{"train_examples": 26041, "gain_aug_db": 6, "noise_aug": 0.002, "targets": ["first character", "tone"], "depths": [2, 2, 4, 2], "stem": "single", "residual_init": "none", "optimizer": "adamw", "max_grad_norm": 1.0, "batch_size": 256, "warmup_steps": 290, "weight_decay": 0.2}
Rows from block 2 of a small sound classifier, named by matrix and row number. Rows with one number belong to one channel. Each number is 128 + 24 x the weight over its row's rms, rounded and kept within 0 to 255. All counts start at 0.
After each channel's rows are labels from the 100 clips, of 14848, where the channel reaches its highest value: "lies over" is the class under the peak. Only what is clearly more common there than usual is listed. The data: Morse code for random letters and digits, with fading, noise and interfering tones.
# convs0: first width-11 conv, stride 2 (model.blocks.2.convs.0.weight, 112x96x11, each kernel summed), inputs 0-95
# convs1: second width-11 conv (model.blocks.2.convs.1.weight, 112x112x11, transposed, each kernel summed), outputs 0-111

convs0.54 [111 106 114 139 115 160 103  94 110 119 102 110  84  87 106 123  95 127 127 173 131 134 150 116 129 118 130  69 159 136  85  99 109 139 116 121 143 162 148 131 144  85 132 108 125  80 138 124 115 108 128 128 139 134 150 154 144  83  90 146 118 170  73  91 139 138 125 158 139 121 133 123 140 126 138 132 115  88  95 145 146 122 116  95 144 113 100  63 124 104 131  99 123 111  93 137]
convs1.54 [109 103 126 124 159 122 134 128 116 158 160 109  97 131 135 133 168 118 104 100 125 110 117 107  94 116 134 141 121 126  87 125 120 108 138 130  42 137 116 149 124 145 134  92 148 127 123 123 151 101 127 127 144 126 103 127  55 138 146 129 103 101 138 135 183 114 129 131 168 117 111 142 129 129 164 135 102  97 111 109  78 116 111 141 109 134  91 150 128  80 105  77 111 115 122  79  74 165 108 123 111  93 104 159 115 140 131 101 115 143 128 133]
lies over: gap

convs0.56 [102 118 138 143 166 157 154 120 139 130  88 108 150 140 108 135 115 132  95  89 104 127 116  78 127 108  99  61 125 121 107 110 102 149  50 106 125 135 142 121 103 130 113 171 129 126 110 124 122 140 142 135 117  88 112 112 127 133 113 148  98 149 106 124 159  87 139 138 131  62 137 144  95  86 111 108 123 142 109 130 129 112  96 146 145 169 163 111 145 124 135 169 120 141 117 134]
convs1.56 [115 160  99  91 119 103  92 126 114 104 108 134 112 135  97 120 108 129  58 101 136 130  90  88 103  96 135 109  79 119  65  84 140 131 106 134 115 141 119  86 131 114 122 128  80 108 108 104 101 135 129 130 140 137 113 143  98 136 128 124 110 121  81  99 142 130 113 142 112 138 123 137 120 121 105 101 101 122 137 127 161 120 113 126 132 130 146  95  77 131 116 154 128 134  54 116 106 100 109 120 130 121 121  87 134  76 111 123 126 114 121  81]
lies over: the character "e"

convs0.21 [103  92 105 119 114 140  80 171 132 117 140 107 115 119  78 128 121 139 111 112 128 105  85  62  92 110 109  88 135 115 114  73 139 130  79  82 102 121 140 118 152 156  97 132 124 132 115 106 115 138 151 104  87 122 135 123  92 127 110 112 100 135 144 106 147 145 133  75 105  87 138 119 111 128 100 160 114 141 154 123 112 144 100 107 141  93 118  92 125 101 127 128 125 141 110 144]
convs1.21 [163 130  85 146 143 149 137 128 117 104 107 106 172  89 148 124 171 147 164 128 130  66 152 102  91  90  82 151 164 149 117 100 117 143 127 122  94 163 142 149 155 151  98  97 112 108 127 173 127 155  89 148 135 106 120  85 152 143 123 105 134 160 128 133 140 131 104 121 142 121 130 137 114 121 133 138 118 136 118  78 132 107  90 196 122 105 161 148 167  96 145 141 128 124 116  97 104 157 138 116 142 133 109 160 120 154 135 109 115 120 127 132]
lies over: gap

convs0.37 [132  89 106 118 113 114 151 101 128 111 159 113  77 117 105 127 106 126 153 126  89 127 103 123  83 141 121 108 120 103 157 120 126  96 143 115 106 132 100 127 128  63 112 106  99  85 120 150 123 114 130 156 122 119 131 103 115 144  96 131 125 137  78 139 114 118  83 132 121 143 114  93 124 156 130 125  90 106  83 135 144 155 111 102  86 109 134 110 130 134 123  51 116  85 114  98]
convs1.37 [113 100 126 145 153 113  83 121 107 174 111 107 142 122 149 117 157 123 153 140 150 126 135 101 134 125 109 131 159 157  62 139  99 108 166 121  97  87 138 153  79 137 139 106 134 125 143 145 134 138 119 153 122  92 146 111  85 112 133 127  81 143 180 113 141 124 122  86 130 136 102 136 148 154 165 128 116 132 108 101 113 133 140 157 142  95 111 130 125 107 103 128 102 119  97 149  82 164 150  93 102 108 158 186  89 144 156 117 131 122 147 149]
lies over: gap

convs0.9 [114 132 122 149 125 158  98 119 115  97 107 109 154 173 123 100  61 153 114 109 123  97 126  84 107  89 109  52 107 105  78  86 140  97  82 102  98 147 123 139 145 110 131 168 148 125 115 144 148 159 119 124 111 131 143 128 109 154 123 157 103 115 129  88 150 154 155  97 135  87 121 113 137 141  89 120 131 113 131 141  96 118 110 125 138 131 108 147 121 152 134 121 113 129 105 126]
convs1.9 [111  99  74 148 129 106  94 100 109 148  87 101 105 145 149 154 181 118 129 129 133  94 138 140 107  98 102  73 142 131 111 134 114 103 129 135 124 109 116 144 142 117 145 110 134 123 173 105 130 105 150 133 145 103 105 156  83 129 137 129 111 116 156 139 128 107 139 116 119  99 181 167 144 161 132  87 139 144 115 134 126 112 154 126 107 110  67 102 139 110 119  89  84 105 162 154  95 129 119 138 104  98 107 156 126 154 141 135  98 152 147 173]
lies over: the character "e"

convs0.70 [ 87  72  98 119 152 159 112 156 106 121 124  80 137 157 134 157  98 118 115 112 120 101 116  87 103  87 102 109 133  88  88 110 134 105  71 103 113 169 145 121 141 100  99 117 164 121 144 109 125 104 154 143 105 114 131  86 122 135 118 160 116 136 146 117 145 162 151  99 128 101 127 107 127 124 115 140 119 114 155 106 100 114 116 129 140 130 105  71 102 131 143 143 101 127  84 124]
convs1.70 [135 121  94 153 139 141 117 118  81 154 110 112 118 143 107 152 160 119 111 120 114 148  72 121  94 110 133 165  70  90  84 116 104 148 149 108  83 147 110 156 101 126 113 105 106 129 108 107 156  97 102 125 142 113  95  90 126 137 132 122 137 144 114  98 148 104 104  91 128 126 124 139 135 127 153 130 113  96 114 134 100 128 141 131 109  90 123 103 118  85  70 133 117 185 122  97 115 186 148 126 143 140  71 138 152 110 142 126 134 120 135 121]
lies over: gap

convs0.109 [111 126 152 132 104 109 135 159 113 122 121 158 135 111  99 115 148 159 131 135 164 183 153 155  91 145 117 135  96 151 102 142  82 137 106 175  96 152  88 121 124  98  98  96 151 120  78 100 116 120 115 145 127 134 132 149 147 116 116 151 101 133 108 131 131 135 149 118 112 153 107 119 110 128  76 122  85  89 102 169 115 126 100  96 120  74 109 160 133 140 124  88 143 130 151 110]
convs1.109 [127 113 130 131 121  93 133 109 122 108 127  99 146 152 138 122 114  94 152 117 129 100 110 141  59 127 127 122 145 131 156 137 138 121 134  77 127 139 125  92 156 151 121 116 129 146 141  82  91 161 135 127 140 130 131 144 163 156  87 103 139 143  94 108 113 117 100  77 111 110 149 123 113 127  98 139 126 120  89  94 114 109  64 142 100 107  92 150 161  39 143 128 114 121 168 128 167 115 123 101 133 105 113 133 123 115 122 123 104 139  87 136]
lies over: gap

convs0.46 [102 121 115 142 108 133  95 115 129 133 128 131  91  67 129 110 118 136 134 159 141 126 137 121  96 128 152  82 134 137 117  81 134 100 115 101 129 156 132 139 165  69 128 118 150 119 161 149 146 135 139 165 142 133 164 118 153  94 112 136 113 173  90 122 149 176 147 156 125 144 114 119 140 192 128 114 127 112 102 139 150 140 118 110 132 125 112  81 176 148 159 101  98 125 105 164]
convs1.46 [127 109 127 154 149 117 112 104 109 160 144 128 116 136 140 125 164 104 105 121 145 125 130 110  82 109 148 111 149 108  99 143 121 116 142  88  69 123 107 159  88 136 128  65 112 111 151 120 133 102 134 104 144 117 127 131  83 120 131 136 129 133 125 118 160 119 123 107 186 119  94 163 123 129 149 141  97  75  82 102  68 133 122 148 108 105  65 155 135 106 106 114 114 130 134 107  88 156 121 134 115 103 112 172 104 137 141 104 113 142 157 144]
lies over: gap

convs0.13 [140 113 151 139 119 138  63 191 120 119 116 113 128 118  87  93 142 103  98  88 107 151 137 160 125 141 125 108 140 130 116  92 100 135  99 126 108 117 131 157 155 116 154 107 156 104 118 140 116 128 132 161 112 125 129 135 132 148 105 126 107 168 142 150 116 154 166  97 113 131  96  98  98 153  90 136  92 136 136 169  99 112  88 134 154  69 116 131 118 129 106  81 142 138 158 108]
convs1.13 [121 124 134 146 138 120 119 119 134  93 117 111 127 146 152 142 143 135 129  85 125  92 153 132  58  99 126 122 153 139 134 124 127 138 149  92 103 147 139  77 147 132 130 135 140 139 160  91 116 137 119 137 113 142 164 118 145 129  71  89 135 144  92 142 121 145 103 112  86  96 133 121 128 120 109 123 152 105 165  92 119 107  73 147  79 130  98 166 150  36 161 132 132 109 150 143 147 116 135 113 123 115 127 120 102 131 118 118  89 122 101 105]
lies over: gap

convs0.10 [150 110 106 138  82 122  98 137 107 142 122 108 124 115  65 118 136 130 147 138 133 149 111 144 125 148 127 129 125 142 120 125 124 129 104 131 150 131 153 114 139 104 107 111 146  83 120 111 133 154 113 135 123 124 125 132 134 114 110 114  42 153  87 133 141 136 145 116  99 130 138  73 112 143 102 138  93 119 117 182 127 118 119  83 107 110 132 106  46 143 117  76 127 131  85 112]
convs1.10 [ 99 117 149 102 126 127 124 132 143 119 123  77 128 148 119 106 175 133 108 124 151 102 106 140  86 102  63  99 191 164 145 129 116 110 126 126 127 153 131 101 137 147 122 106 144 119 116 112 110 168 110 147 135  98 154 113 128 135 100 113 121 115 109 110 150 157 100 134  92  98 149 143 116 121 103  86 120 155 134 114 130 110  98 167 110 128 148 116 161  35 119  93 117 135 128 146 150 119 123 113 136 105 130 115  93 170 148 116  99 139 102 107]
lies over: gap

convs0.97 [ 69 150 128 160 192 142  96  86 135 128  94 123 119 164 143 127 133 147 138 135 130 114 148 101 125 115 142  75 145 129 110  80 135  84 131 121 123 160 109 142 140  98 161 128 142 141 105 140 138 124 127 147 150 118 155 157 151 178 127 166 132 145 139 150 127 151 130 131 172 140  75 127 158 160 110 121 134 103 120 137 109 121 110 134 146 170 130 120 102 157 147 173  92 150 111 137]
convs1.97 [139 118 123 127 130 117 129  98 112 184 129 119 115 130 131 149 143 107  90 166 146 136 154 100 113 137 124  88 150  69 106 150 116 115 153 125  88 100 102 133  71 108 139 117 135 144 177 100 112  96 130 133 143 127 129 159  82 120 133 126 138  92 134 145 157  96 118 120 170 139 137 156 130 139 140 161  97 116 132  81  85 126 116 105 112 115  79 115 142 123 132 119 101  92 147 131 139 122 116 152 114 117 134 171 108 112 172 160 106 141 173  83]
lies over: the character "l"

convs0.60 [103  99 105 134  82 118 114  97  79 113  96 106 125 130 134 120  94 145 123 116 136 120 131 109 102  81 108  73 110 111  99 113 120  98  96  93 129 138  93 134 151  66 117 134 139 110 122 107 134 132 123 140 118 131 136 148 137 109  98 153 109 153  90 103 128 153 163 107 124  94  93 122 121 150 116 133  83  96 127 157 140  93 105  74 123  89 107 137 100 129  99  95 114 120 104 133]
convs1.60 [ 90 101  99 125 147  97  92 107 104 133 112 119 122 133 149 143 178 122 125 126 139  67 121 138 117 113  85 107 140 139 111 130 121  99 123 155  53 126 131 139 140 124 136 102 140 141 154 102 148 124 118 136 128  89 125 143  79 116 126 120  98 116 116 112 147 102 127 114 119 104 147 155 143 127 135 114 153 139  98 127 111 134 162 145 102 110  91 125 173  85 109  82  97 108 133 132  98 108 144 115 113  80 120 168 105 159 154 124  73 137 104 171]
lies over: the character "e"